{
  "train_examples": 145000,
  "crop_scale_min": 0.8,
  "encoder_arch": "vit",
  "encoder_activation": "gelu_tanh",
  "encoder_bias": "all",
  "encoder_layer_scale_init": 0.1,
  "encoder_num_experts": 16,
  "encoder_width": 320,
  "encoder_positions": "learned",
  "norm_pix_loss": false,
  "warmup_steps": 1540
}
Rows from expert 1 of block 3 of the encoder, named by matrix and row number. Rows with one number belong to one neuron. Each number is 128 + 32 x the weight over its row's rms, rounded and kept within 0 to 255. All counts start at 0. Numbers have three digits each. After the name is the row's rms in percent of the matrix's.
# up: expert up (encoder.blocks.3.mlp.up, 16x160x320), inputs 107-213
# down: expert down (encoder.blocks.3.mlp.down, 16x320x160, transposed), outputs 107-213
up.48 095:124113110133112130164147144131114097117145098173138133153111070178093110120117091148118091081179065127090095113110124121132160134148173171132108114148126090154134110147153144136135126113084099071087127170165141083128135050139122110114130126109176112185099132137077188145118093037175032092080119190137123150071168127111137
down.48 092:101178148113130094151073183089116112073126092106119145151150098119124117075207110175080111140134175166110191159100054149148107095128102086108100097149237170125089157115068101058119136162122040188161080117133093132112130153138080140166121102141131078126063145118138112094081164174143182156127180145175109126136089126205197
up.49 101:165095123140157110120168158139166153120104183111124072171162156107187150126129143092129137157171146101056122080122140131149072136159128117098117143147157141112151082120125082155110101111124182172141129133109224152114144113098092144144144119075120181120199081144166142077150122061120071138124090127113118114098162149158143
down.49 099:117109102123121133069157131123098137133108166140152138113126170188126144090112085080199147168141105110136133155109147190143143113177122089056060225089066101092130128124147159186145110160074125122148109162152136134163130115108099054127104187112085104084180115144094119119097134111122073105129195148143137109129091150112125
up.50 100:184113191129104046124103135113152162074145102132159138173161131146143121111086163162125154115141113133122121131132107151105159116163116080121109117154128156157154191102138099123168152180140107089111167198058211147137067152146094109082097172175037105096119145142141134123120148091133137115125171124150061128160124121064177
down.50 103:158121091128199167092153103114098115143123188211142115108104097134109155093149105103120114082168117158108162087113090120145100135142102105203116120136123162130166149114123176170136147118149125137155157181116125177144128109110103210109123160160084137142158109103122133156234123103164100116127153124107134191185120167135189
up.51 097:104115062108145125143093184097139108158085145143129109067128155104113182123144211139138106143139125043162117196098097120101078134113168110085103128143129131113161118190204113135126180107126124126124081100174178136144227129107100100126228110110185123136150175091151150133127127128155108092221068131155170086111170046119166
down.51 099:114197145118139155132116151114136054110111129085194125125134154167106143067125102105149160135124115134119083142104032111153122125143150105128078107118121098177138113139101147194103138147057130135077136153106093156072130122156108119158156115095134165083097181173109159158184129144129169070131070142136133140109099103182141
up.52 094:183119127103145131151149051116085115101151143139164146093071142119101140153141128130094126163139137058104171156168109133183128076113098119182070198157115130122083079144134093113143130118116109130112128118110156149176105108151144115146168065144173130166142091149116123174145123103083176161060152154089153074175153113146145
down.52 093:125155172158158136040118198114130171145121148113099096087141138165098074126118126130116121130130093132159065120132141145059107144125133120030109115150155106126164110126132055116147146129106123134124121142116145132098138156131139125128126158117136137104144146132142142051134163110107165111139097124156132121082143163111126
up.53 089:086175128178124115122075078149181066142105153166124101131106111094155136113156136094139133171103160099131066110167140189139126176151084120157133152071121106090158188134088051149120107168172176167128117159121090144111152131083128134075180169091150139134042115098173149116175103137129092070131099091119136104125073097171158
down.53 089:090120174115138111130154151128084117194104167110105096150214111154180065157147198109081097108159135117131116161137123154217139164150178107133079146105092198093113126107136101085124095137172129094142126153101086129180131095124102108147171170124104145081129180158126113158096181137151140128140145111105140173103154135095108
up.54 103:151149122131111097124125141140129096132098083145146131139154123125159103120066100208197172133133096123168157140129176051145127086094115127198150164167141148150132164106141128143121077088128104087154071143123157088094153150132146083118082116134139127074115116123148138129128093110138042169110151130116137113084157209136193
down.54 114:143100087156111171157165125116138121097108093094129137196161143149156157134057091146083162083124162102141151122128141123181102109103105153124114124196103166133108091139143091128100105110112158095114120134129113099184130151137092073109082089115111092151147130111201141136158110167218049147131163128122140139055140104083095
up.55 093:157148111120101140175161076164099105129148143096131145116119101157139132098163170088119164115098168170154140092170088130120109132159132092143144156158122102093053126084130128114140123126113048107126187134152136100183122069092085129117119170167094117111067144138072118144043136146138066237090093148128156144148103110187148
down.55 094:108161093104081107130117140116148156159165185145156136121132130121076128130147108133100139150090171122103126120129157061103140154120176097108121083128176166152095115173134175178104153086159078158089103122167158132046125084103136152125104137151091121165078095100159039090191065133135163192131115083121121136110143130164043
up.56 099:152121118116164105118092153163110109132088079090108103170100090113134142133216178146084149158138158099157124102139136107112179135136088161129128114085145155154154171135139142157151141143104135116073151138112067153142112131115186124069138109134197178150138125155093114151087154131115155157094088118127181125140082092152120
down.56 097:145097136069164098107116169171169156084106149166112074147153109102160117072147122093118124173126127111139140199128121076135137081101141182183162062147118120130123151188122043128112100159116164036104117084097170124078124149152146115150152093125080165144115169126109084097106195101140084086127092137124125098089105129125139
up.57 098:141120093123099143130110116175090125099095174096140173124112103114098133131097122138122070135142070163144092125120191155094175109123125076138219213108047138117088099111105101092141173101129158129131123106118077145185097112120153095084135134059108167114185169167182139074124102099104194167112154092099097089136126130158155
down.57 098:134177111128068107090143176129112085132080175116156188161143185106100173114082116057157116073113128100118144109132089090101130097213093115159146089165116104090190145083130123131126103148152122152158062112146151155103113182120132138129076131143140138121143133116149135085135127109135105074126169102147080109087149111214180
up.58 095:177166090105210111119154068097181116107167141042199144085141092098096153103178117089101100148156180094132089119137099177154140070187131095077068122134167148100155107144117090154104167159097198135168146152107090121105125110155137086105105203152130129165095131191123112117089138140102122150040142139103125112163092119166123
down.58 090:151095125183161118111075138149086098144148135105093135110153134087161180147075114072174123066141104082150145146128096150077145139115203122197138082112099117105144111074114130174048123157169174157188105095127188170164119142112126097140048103177089105147140179094071098123200194098221112129139093111128131129139108130136128
up.59 089:140137173131131076148105135189147144108170187126141138147065148097166176132200087102072074119081119037148152178102099129166149165161132129157156122114114125130160139108171135122108103163137109165122088135135136104089210138165151098129128162070151185166129165108145152149122121127115133136138110109135154145113155065125100
down.59 113:094139160114151131086122162169122078095154180176119140203066152152126109134152182098133125132146150120125117116141123122139110183133180140061141088188151094117142112127148131112107128122072106134093116123139116122155126112124110100186119134110104129142130175110167154131106169159131149122132063162150159100108143122134103
up.60 103:067133141134106131129139092109127132102142140116076115156097144121147160148135184083107148174125151111127090106178125140144098189161162133098093161121153040112084193090154103140169098174158144142105158079096119134131127142109089162178092207113168116142141171146162074102098132109071112129087131121123112078094140132094127
down.60 096:148126156119102166170095170126069158158119152115148044102149125141103097125098083168137149156140087108155104105093088145164151089147138182126133068141072194175169161085145180096126108140153149153152141177118090128095126128135158081147133157121162098130197107130099100130153235080135147143125161087101131087068149035103141
up.61 105:104115067098149096106151135137162175135122102184096145129130121164103076169159229086105170179207134135147094178128177155095119144129101096128114146073089137165156109121102153213169076066133134095163163102130138160130122137077145080102107131129185091125122193156125124073107111150200075125122135148135117144071153106107098
down.61 120:139131091169119166096186143093117136155193106220111130152115137085107103111134108123119092161077162121136077122102085124137142205092145146145117093158082140102128149102126160132129154095181130091163092127096149116104135128138118141168164154187124097136136125144089145161102140137181135106132110113148135255169166095149117
up.62 099:151151154121094090123157126134113095114173054111114168126079127097087057107141053189130112159069176129071171152072153155126152163159159146105106109139112091143160109106103142181123139105060120172126149130174017152146165124150118075147188171182099112161189146136138102129121135129128216119186175132156146109097175142132144
down.62 098:121182083148138180110140114090142090153077129159098142089144153205155115125171116119118116142170114112181116129099104093111125108132122152103072176082086151174143130105136084083145113154120106145193115149098107153133107133151111167151148137137147136115118121143138152094094114042149062147131133140148136162126193178135133
up.63 090:165146168100124099132119158197140119107090108115162129133143145092140153128160107113105146112071100153076105099148134088152125127161124160163101148137109140131105200097146107212119112117102094119170103138126111172159149135094092163133186150147104154165097108107091096115190104063118172186105120103149168104061122141094117
down.63 090:177169116173091114153085175098135126091097118176097089059158130190106111130091165106133126152078180156175148115122223171088144113139157130160132114106137076139161146118120137149118171117116162139123116121078164083135160081073104133159140102107192197132150189088081107118176100117108134193135139103150139154162166140099063
up.64 107:118112093114095152110120090141182134161111097056177124140140111074145168129198131117096103170130144117115130130046132082157128084156187187157091133097152124102114123140148132126163175143122179116129157115183163173097133127130154150164107091131114171058152046125144150132161111111146116112120088121147155079138085162120123
down.64 107:166133126148116149133163175108094175150052112130141161199129109057094131125125102147094096098184132176123145145116145132119137081126079107083106205132116089159109142141129131152158133150128138132137145148129094142115129136125159115098113181100117148098110122169135141177105132094180071149125126148154187079017113151153081
up.65 091:096157143136169155129143136131096121170069157123112160150159107096154142152113166090171098109153074122133098130155123096114128147152146168135122179146101081129115157166142038181127108123107113104116137176124189114154077133147130114208127130122139097167094124158170198141126137181148131153125118069125135137104102097133163
down.65 091:111118130135118104115126186132155154097160087229135081093179116178136212129160076170194104116185169149122182100100144116100148084126107123160132102115171175098194102134085180155135099130102174131094128138134135180066116177102139107186120137123091171119129097108127138125170111116159089195127122147143092103110115163147135
up.66 094:150112141098109136195164168104153148123164169124120202074103128152204087125156157103082171131105090098163121155127131114107097075161105214101138117140134047137151165151147146158115062125169160132088166110131158036118144116130118178117090140108078154119129163124122167150132147164132172118112127145148125104170098126112131
down.66 087:083097065094146119132114074123123120125080119104072110089125099142134191113142132173152128106124208101112205091136120113145134140115162164132166097073130191143083096079132109065184112105093156142059085125131112118052112085113143114123165113128131144115096069117102106098132118136152197154118099122128177114153133097143084
up.67 096:143128160134116126121137081122152082149123159103079159118085094095176100125066083105153114125121065156121135098170169089150133114117109131094161098118101169141088145136180060057138187110158115073095133126138136088099158134168150108116143194120065103099080081151114097137139234087144098117073150117168162155103131154157125
down.67 102:122144110146163117181104118140135095118105162105128156102111125123079123143077081192171108100147118138149154098115152110110150062084157126160076146158134145118110095093156160140109120134180057066155090118166140145078122160135115182107131136156103078126127181057119115169215154171169175096128155105165148181055183160193121
up.68 111:112128205144118097111090082126084135155082170101121150148096118129139126189093083139141098121149123120109089062176082109111099097110154134121097176148099128092126130055157139088189160140171106107143089192122158105139123126159072089100148156113161118134168115206079158137126133101102169125076174148116177165123099118104132
down.68 112:120099112139106121132175141148156137126129118134152127105102151124112128103118135155125139143159112039112049040105106104111161230141124089188108082106086185067165146099130159143120114105163127210049153174149095142123126142130176158114068158131155117126095168127056137099111092088110078098129183147171135101125121086113151
up.69 095:166130139089162112154166098131158137146134146130161154121112096088137094120178090183100124113102134072103092133200190155106118101123147173160135130199143096063110126114098126062128130119160180134102143127135120138124079112187061063138068156087093178168130130137100158117127092087063161129152088149116092111118146097134104
down.69 095:074136079127129137080222141137131163165148128124155117166123140125171188130173154106150190116116140097100171216121093183110126112103192174082176134146146149150152142155113143157126134144159146157102107128114137146111126123140140130148169145173117135113123119111139109115071134126105155115121151148144168099159105128176120
up.70 101:068115125164133099142091119152146095097160137153149067097139149085168142168130131143110143106166120093045127071151117090107131094132136177125115154098156118104210180091131119094164163120134104101139106149113150151084056153148112157139123090102154146129188128085145060173126130143121131142160111117150069098109136094196141
down.70 106:110122108103120149070121110155090092130134110100124137174121161111163194135128101139121093096139110128070079088103083125122106174139113147180172180145112152163142110119095110093181120195078119159113156101098129139108140060116080132126141091113179083080125096196161129114177113102140054086119178112132107127123077109127179
up.71 102:137149082156130110110115144167173120099163169095139081103148105134152181115112144141110115165143209179095143185143151149172189067143116162124116136165188166199205110083144085093133100093107138102080162142126080117114108115132158150089150089098137144164056119097120154139079102211156066184097074091110109115148096153176103
down.71 099:106145094170123122142128126147220096126144124104039097103157119118168100148097135148093107086126172174110108159137092095141135188069126095208082195176205155166135135107147123108155137128089053063162129116155135140099137094134126110117122117151136173158127082099086171115162124132105112127132129133154149149149072172126111
up.72 094:114121184181133136139156170128100099132078126097101101176043125128124098091170140085130103150063091165132132159147152095160124118099111158090099120170065136187123107147108163102141103140081147106099163087170123085130155097140181105126145112103110151169077121118130142159209188117129124138125126142114146165165181133055101
down.72 102:125145127148168134156127076119133125143096107143088141129255136099139118120173124157104116133129108093134105160088094100120135131136150092117130128127154109151148122104122123077145126133122113165123112118111079146087120105127159092152076160129151090123123180141134096097121102112144109111124110134099163140178123101156149
up.73 102:135078130124135077118168130152095138081079085108131133165073130146111214099163141121168094110131101118150081092175183170114107119049128140158072098177160148194205127105155069085138171178123103117112094152088126176150104182127133139117154218116189071100122142118120105135133100106111091047099128154165111138117165095169133
down.73 101:070193114137079111123131123127136139116107117142168115086118159130114178105161120123108120143097160134091079130138027160129148105145169098182150155126172125166153159089125101174107101139122094201100106121119140086106136043152107117125163144163147143105171186103070178107104126134099117075144130091128126115099135098143112
up.74 095:173180095104159141124136103116076090133090093117110101115084113074110163102131169128165175130098126148148086090182173175129175134110153086137097072122153084138142107190179118118134161150115175049097181178141113116166103081103127119076157191200151100169112160093084148160113142113128084113150161141094133176167160155123163
down.74 096:145174129150122150167075145105151111147151143115139125133116174114123153145175098094134123113164166137122148134129153168149140124125160175148121203081129207097088132113149083144154120105157121068145116093116074138081124125138151099124128110085072119155130109195102130107155112171141096118123154105164104121141136173204126
up.75 096:103132170137146137122082136133134180133165175125081094140183150100064134169123122200168066121116081175131071100113134123148189111061152105122136118106144167142153164127103130141170187136084116158135123090113116142159109163122126107116106169110102108090123144121128062106160141089085141047115116129120124096105086146118106
down.75 094:120103113141138150096061088174156104119115108186206117108111128089165100194103097104089170150127168116163120128178087108208140060173177079144148139106129069132147107108150154192105106145183169143106144107100088090124129050117090156183135151161184079074109129140133145141074135119116175138139112133127126170145136167081162
up.76 091:112118152151101151145140113085128154187097166128071077098174111056132098108156119031107097136154124105151163117057135081169089109189103123184134130089183165082137148149151145182154163114115099087173096118127083154137127135078124117120124128152153111090114183099087101160105144081135189178101110107138122181131183124139169
down.76 098:158112104126133167121083215144112096174143144209175200127061134155067129161133097093103104122188103122151117138067092085119102135130136157188194082137112133128158106135094141125117069155141118175076149123157125153109123162114095146116136155113167117161136091156134144198076155108145134115115168093146148106113077089111112
up.77 123:089080126103167128100124157146151081088150106152140177100177091149179135156129112169124192134090116172103120142104117074169026128059122121077114141154126154109120124080107133137124152090114119035120133152125146116122144125161074154143147109113139100087210140159125087145128120149169102150110151132105090119105112125103108
down.77 119:115104080107100108110152148103111167112153166127170140171115112102149106129124128116155007184156181128111127132135134166100124101096116135060125157125137136124140115132145193144141153075136133157121149141123100177122132092143148205095110101117141171122102174133156138172021072181047097118136123113108110139083118137162087
up.78 116:099136136165123130101124141190145116081183119125076128063136147167114159081149151132142084131126142189060098137104170086133200107124089176120150129180165196178187103174100153091144104074082164060102108140113080072131099084191072135059116096120133120175059086106062181135099117155159081177148081167124139180096124132135127
down.78 111:093133118173056102103181161185132073161168129134102149134134145154116084115128111165130100139126157176077115106160143097066168158148119139159177163110148191167188115068112124158171112152092125094105158144117122080149119136136094135061122096127162127124093144100108188147129159186118123140129060190149129115120092165148180
up.79 098:156088044140156129128122142142104158052165057189144130148139089150122155105156176127110102129141155151157087239134134178123103090108109082115093106083146111161160079138095085139165111070113092055131134112069130200118099121169145100112102178097181147107135140108146151103111125180074123150102145101161094090123113193140116
down.79 089:176091107095107130085083116127172096123094158140125156158079145132129168096173163122131146126157166144193192070164096126095136134132081089116165150097097060104065148129107161199131132121148123144152123111124110175133121109089175144149124154101108187173102141138098132134139077150131051157131108112121108121168201099160077
up.80 112:102157139104136177116190079135096145134163119137109125118118148148080145073116130130172105144106139134166114113157125164067124130102120137102122062149149153155110058166124127074207157156147094065086144117122095102096120132139120125148119110144101159105120095118134131136139162141152138102143127136117176118102169092187139
down.80 119:127134138100169110134116096094194201135163069168107124071163144141147099099133155153167128119144178111155126111082150106117133111134098136094140062116129126178114134125088177106210147138124076051070092107089119146096132195141109136150142125107137111071154140064108129143045128088104090135122104131116142089080126144173192
up.81 091:143118149163083123117122126127129094128148082199121185116128102084156099067122157114163125107102167135145094094141152108141081108144136098164126128145113191129171187167115130072165150148162118147108091140181152155097126159163113152135072221200091194113130184095101076142125105109090127116127140143128073049102158179056100
down.81 095:113135151135146097148131098094150144103147154112134147146152126182096173137128183156112121134088086124133130125136126125152094155057074109118200126129154107162145071104141115190197162128183140090158143168154133139117138177129059134186148075142141120135104087145098148167144123200142119142135092133162128147166101055194054
up.82 092:068134075110145157143160102088096157135070088151139160128133139089121120080128051108081173129135162104078092124204136103116147136152127142117114153155164132137133112108164151070101118095111119137130150064077140137132109109166094148141105087163137099137167179082121144160116093105138088168153169146100132157163139100175127
down.82 084:163160098088150124168110109161160159116090099140090140188123125183183189165226193155161087124071163114131098131129084161131096177121101069062134107111182090149133111148126130113168154138132097154110099130128100119135119151103130087079102152165077087137089107173150077095107115075132074128130080205123073120133150143107140
up.83 092:078175039097164160136124106127109067140113090156115128133140119187190149133049197139148070166153130167141115087184140085097128131115112109094127097128130101148130115189153148151124169096101147129223106138116141158127140111125116149151174098118098152116140095104201138057149157169160103147167122106090108152162150172055102
down.83 089:117105133160198164084065151143135092121153141113158130098120149147186052093151054137111156157134100142145104158124067172145148087138099143118128194154109114115144074138116136214066081142101152061126143112112105108170134141159131101182144075095101108115150160135181122200153159190092096092123140125097185156145111159201139
up.84 104:103141199094135112148106080187136137124176144092146190153166135225135151143129182149135150074123098179091130074153151076123108111168157115133156180196117090171159096064187145139119130086120076140144137139213196156135111119118085097187113155161090120130152133117113124142142159193127103161109107079091126195143061120157137
down.84 097:107160139110146106200130174125101151140106155081185129111118117222105147151111121124138106136129118193144088088110147105149133126038067097098127056219109192104118135122132110117189136145164087117113109118143139165098129110102188212110104117093163132094121109133175147183078083194124204121129110110161154099156151125182127
up.85 099:112125144132082100148089154101158083086117091153150146134044125194108126135071077119165126158134070098160122158085203119095142180077138147124095105135107114081132119116088071138088161128105097138126084180125174116132132163071119104162112070159068143146158087134154077174108103157183128077168080103099136164161067167136078
down.85 098:112123158068185154123103190117177118147132119100137122152159135133116109142149165142138164060159072111192089143166135047047139138121129089158082141116146141134110152116137166090077095135109089117144145106154116092152124181131126062104125165070097136087093127107154097101207112102127117134135112155120114224138173136135149
up.86 085:158108154170151134132171186159089078103130184159099148141104138203124105233154167108163103216145076146132154155166167074075114134095145125150125165164110109171121117103103109113128047177178138119139113128141182145100110166056142138141104169230101147136112125132123113084074140086108119116139099172133097167081093135087114
down.86 094:160143199097116121121153084100094210096148131124120130214112105084120114073105168165080150116126124154167229118100103158150095064114105119130162210092143084091120128098113095093138144133125156134152100107164085144156138138115092097171093139168129129201135143163101098095150186097135157140125172145112133112135169159070131
up.87 089:129097158139167098140099148151175168135135133147076145154146166165118109104121189062123127157137167103112139133104105119179127172090165141126105145113130094120102194120139162125120167074132117164076116088157143137123146108162157089121158165112140160135051145111084122140108124162155082116104139137111077098163121108123105
down.87 088:121149106169124127104190165158145107114083134044194116077124095130151145173097181103173139092117151113124113147121186190122125149152107116177121122103107061082155154136124166078135111086176157129153124142187145140117145064121052129104095144150144083115125112138160105075126125117118117154124167150150129072130155143117099
up.88 095:098102048093083146136147096117082154106078121098105141159144171149143154096160120157068158094183174108168062149122122076136152128138129154158159116075139163130100064109037109139149139137151113118147128020090088129110090119169129100146080176134107097133140140094125155112135133083094133179156065153139123185091116147098142
down.88 092:130105139069162114150183114130145111163134112154095107114136125135195178143203170128159115155102132164087165103103105160122137186140175109141111118139150102119103088116124089065125146083172205154137098141117164113097108137122144136147131135140091140138135047122183080201092128154155194126112130131134159155154083136167199
up.89 097:099117123179138152116167193155144187157120142162097129139130132116137167110148183101106120156183155080145116163129071158080090110108137137116104123184051113127084142157109100118146119085158069093130107104096145113139152153070130164141146078173146172112173096096163089126132108125109096111135069142136149156130130152176134
down.89 094:163114110110073150124111138104144069057083098163129158136174122136200160120198128146103102144131149101144139118102181129138110046142126089128086124048186131107120131174101134087181115123111156138190125117111157160119129085128059012128101168120120133105056170140119122047162109101139128128124133154151179151144129087067116
up.90 098:110129136123125169154122122159186101098161119153118085077190101149134135130134065164119140093098192147108097094116140082172148132147157129143113074113133089139121108054187117082104138119128087140127145175119116197169108161197145125138133094144119071129136134136145097183145163139130143095093147095125146105069178095112093
down.90 104:136155143099103114123067077102108117149129116120057154191124124085145148101139087145105154170111169147138196132104140115093154078121227091111064151137117184165122108091161123094195107127165136117084137124184110151123131170094150150158131113091200090152181123172106130161139100115057140128106179132147168181108135136118167
up.91 109:134129083149105130087143087085131129188151175118164072167120144088131143193104165104121169108118109179134083155196164123148164125126140173176149172101157165182208110135088139104135147139102144148161090080134102102111146133172140108121148107071134200120183087080191115099135098089131142153100151184144111112120112138138111
down.91 113:122144107125098114108169143146113128138128224128110106133181128163095171099084142091139166123184141118107147102113111085104157052121070167182103109157109143154148114123126150181194147091078186170146111150119128108135110113131123106118129147103107141077159130163125112128168093117166143115136144145123166140083136115070135
up.92 105:121091109155130164124138164119148132109111087131165072113089109131110148087120126189143110122134171140098106125057160149167088096067141146093107126153189134138168078086124118127143160213085170095118176139172134188146186125108155118170101104113135123195148105137134092093131165141080131113110118160082182140083223161167174
down.92 116:144112065136182178148087133126079118114156110093083122111162103087177029154135050170116162130105182124117084171106104116151124184144127080167139093125196155089084113147122147117076100144114170092119144067131150173167108130111163149110075138122147130140104164139083088135106107109150096124130133137090150165118150179098111
up.93 091:148107059088132140118119100114095138121072109143136219175181185182159127170160145075101112125085160126121096147173137153103167191142129108081139135122147129113123121124127148139158105132120163121190156085100142115138057147063116137111105113085117150146141151117119194105113090134173155039142126121082132107117119129150149
down.93 089:111130192171138136199065069103171161089122133162177134149101145088141087107120083145154145144165148066129148165122124164072190138154156138151113130113135091162070168168118091179125092139139114134117128093156114109164124178129175096122117135154134126224170141164106124140110162106172132099120149141145134171145153148071130
up.94 100:163101160104137174122119154150136109142119118100132144111091111202139106124104128178144140222184163125104110148094132129064194157135161060125138162130097105143167137134112101151079112083110134119120115103149155191177134084109092070136156107104092169171130187087104135048140059156085120092125069140133133148165104137120123
down.94 094:099152186131080072044140105111082160110143150159065134109139138069145113120142132088127059119080088128166124099110102132122119112124118129133114116126160171142162103128141147114107143139129148181185094130130114055155131087093135170219171144145087118122132120157159152149101125131078135168144083109143151158205131149101108
up.95 098:097087156133099154180200117093130178104112112129117091143164131121106091117188158095135092126132101124148098090115150091093118178195117088127136128140114108114113128150179164143156104200180154056112138143160129128090126098082152100153088141081165110087105113165166151116101113084120084108143042081177056126113171131186147
down.95 096:198111147136158160189189099112126129085123137116097153144111136098084114090147081094107187126056119167073116145136166129145131127164152120173155127191132131121134122122105161159144131178113109117134119128160145115126142169131149183149090179128114146135152142095139129138123138113138156164122057156109091111209090097113095
up.96 099:153168145105109081177150161109111110132169156124186156119131093082097186099117151101178084109152148136138148138179141084140109154111166156132123101139121168142148177175125129189085099155129113149160151176145174080222125090100159113134138176102121120119134119140149181197091111145081185150076185091146147079095130186122200
down.96 099:138127148102115119081076070121121099087140169151162118121096102128156098126127137108192150119103119111054159122114169158161129170108140110148102093090074076136162162121192094149118101129134108070196047185153169117158132141082120104120110138132099105124160096136134124124165180169197144144123173058151158085173135196142121
up.97 093:089134143170128082124165133177128131118184155091136143108131142122103131201156176094090149130128098092154120136216091200146109122140089150128147193139165121120179120086102084126093103199117128173146131114138120186130104120110138072111125136082148143097098113135139197121122103110090148086168135164108088148131158109106117
down.97 088:179147099092137118068175084171082081128104109157116142135100121120183151113148118179135139148106102113123135194127093153109121146085166134119082083089066072147171142157117177132169133074180128091177113128091217124090124095118129124170178155143141144111129079161135137141106139122155161127112162132152163080055144167078136
up.98 105:196069167128171128114118156156153207081099137161135132198103116136132110149162098156159129099099085189090091087121128161123113199167100096130090157066143095138125123125164146107195170084100106088180151104150159157116146122091105148131142163140125123133158145133116152144099159103112183120141117112164161092145176084130154
down.98 109:118158153107163168134170156129109098106119157198053138078152129110095085098172105115104158154111078120132100133173146207141093133091128124084155144136108157180063178126151188135162149156159058067114164152068155131175141135142141124145150152100215081171064084170091149197080199094044150141137114123136082115162147118081160
up.99 092:148130080140125120160152089129154140165156106123150090092118136127101134132110080145101081188157144084132138133110134124193170131076113133134120146105143167107129130162158150136127130136079137093136082118123103145143178140122101159110111151116142176170078121126132145108144215085153167144177133203138138124089177137101073
down.99 100:106169207133176093104127178104177181157122179108133145184114171117102198130147128118117117128176108135113174154136145156176146147082100108135136130156180067135171117096111136041099104097197089140112172137096131197081124130141122153154138129144124121082125137121121146131165162110101185103127137095126114069167122175088140
up.100 112:180090101158138122166181127160121113192123159174159200119103119127182142067143145118071181088110091138181118161108096086151089142154148162060195146113129120106152172171149120110133144119102119139143130115114138134103182086099129131144142138133161115150126132112149160160138158127098128139130117145129091133194195128109096
down.100 116:137108147111152148194113054131119135155127144189134107152112156153138120117105093115152102145146113082117129128142086168167137089110117125083200152132107154148109139179146122140229108121067084119151090079140120147179122103107148155110104073167131080080128047165189097138142096137147082145131131117112149144109148137148074
up.101 097:125096146121060137132129127171117162110155139144206066180097153155183145142106136190053105255144093143057139179101120096127101143103144183162113131167105135069077119112106113140108105123156109109117113066169130100121143138097116130120162121145153133173162140124151135147172147181176098087113145128118089118096138193157094
down.101 091:137088110156099105124210158130102172104127083148133166105124121130063178147128133069135092162142106136137153129137077135087133138102193116101141157125125131107148135149118119142106121154130119160155148096134183104109124194170140131163140120200066135130094101164166150102104130134122134116133130209180142139082110130109065
up.102 092:111128071126149177148131111114097110198070178102130126147151139119114140134153136088123146094072134111086137128138101132110171097153117104138033140119092175126114139132109100144145149071123165063121150141149161132147090159117166147154152153157080118100099102134146079126208127159101124124124145115120167121067140141101112
down.102 097:149105188085109104116219155070139130127093120171159176095198113097112164137083115182142115141165149163213145059187190144109136060129106092138132142119083130140093102144145163152161138150161178183157158145146190095155127152118170135097174122100152156150115195125112156119105157129090143103121106134152126143156086086132118
up.103 102:134120102087164129187161141129107153122123171110139119079143181067130118131162077039126138116132149093171049117151184155090167081124174062101103130153159141094131169107123162130047137171118120114156133080068109119171098113124186110149088132101111113116206151120119057105096103118116164105185126100144114106098124163139141
down.103 096:123130167117129152139074149156110180078067097126102134161117122078121144178103124154135168178060182140155149225104109137109135175148104128090110082173086147093167099128137167101164155147134070145099157142138140152130123105116112147165150127150150084125199091156112182175125100163179163135126130142093160125130110125097110
up.104 098:066193184088123143104034137095135042120143079086126147140136160156133158127093118119083080058135137148121101066172170147123050125112113180100156147120086096085168134167111134060084081204097148116148101132109137150132132113098120123167142167083118089135153162183151192134129120152166063141086102172117093147106148164157099
down.104 100:099132116139137098103194180167153135098090111122149096034135100157158124081095197123087134167087130104140173162129104111157162087121087089060112084121112132159123140123150165119099153138172156087164113140096097122129144157170176142087108078118139127171083124099118166058075183104130100133133174054122123105158146102098123
up.105 097:158167130121090080093127122105124164072078151138085093156117156093131132153110127155181079137088143030205121105108204080085104147143157098072123121135137105105102085106142115118217122109145131158130137100090164102089172147140078113110147143120140112147172098094125091147151113100113173098116098147069139136153095157174137
down.105 099:078100159091102166195110114134102057141118121081102138160141124148146180171129154157105129175087077176093153157060091128095138152078168180126160062122111090167091200114150109124135098130196163129154166181112122104136112107114136143137176100111127128083141127129143095099110204126089158115127088169145086131120199152162126
up.106 099:121120176174152135168104111166095172111106142153130163174124161120131146096169135119125113093098115109177087115149133123168080126141155113128145081171147117103158090157138175108085114117055111163178164066141118152206161051151127124142153088112153150111210160148106113147151140157077067115141146102124095127162148185143094
down.106 097:175147160048165144135120145114140105096110148124109142073161116104161097149098065134154128186139076131151178159115165135157121118122150089126180131146094171139117130147156115123152169139194098102086122148164095115137134090135127194048143090117127106148103107154144113186083098157128137151138186146199120127092132141180086
up.107 104:161092212144170121063173143129133081095120085136099130198092057092148109117229097089131097108153134123158127195176129061172150134115124116115107157124136088190126157148119047139115139075129093108108128123064111080118131091128144122079129120186102132100058117093098130124136105077139130151118146101129212126149063098097168
down.107 112:152122126169154150132156163132157119122093092114155151137103103131057231179103113116116137141077125145093201129089107114112128175107086089088165100112090134149143109152104139153070141147109106105160143097142069133132132093153155178116149099119102125089106146112155124119109115103112141131127155154147128084065147096107132
up.108 088:148113059109136097155151090137152159082112130112116158180209109152119174140085141131100187159137142126121159156162127048120111163125148122127117147182206141146122145136108113100133085054106150077103150129111134141155124157042108130076115123186116128152153176136124072173154045129162076141128126106147107124135146147195131
down.108 092:088024047092099145057100083149084121148113111121089112148049138186178133130160116172063142129143116117117121103199104134128096164132087123114104156071136192131153153083130071081142106104129132133178097100084189139090134105131141118096107110138123147083054056091136138144144083116138125145132101117139149129147125112133138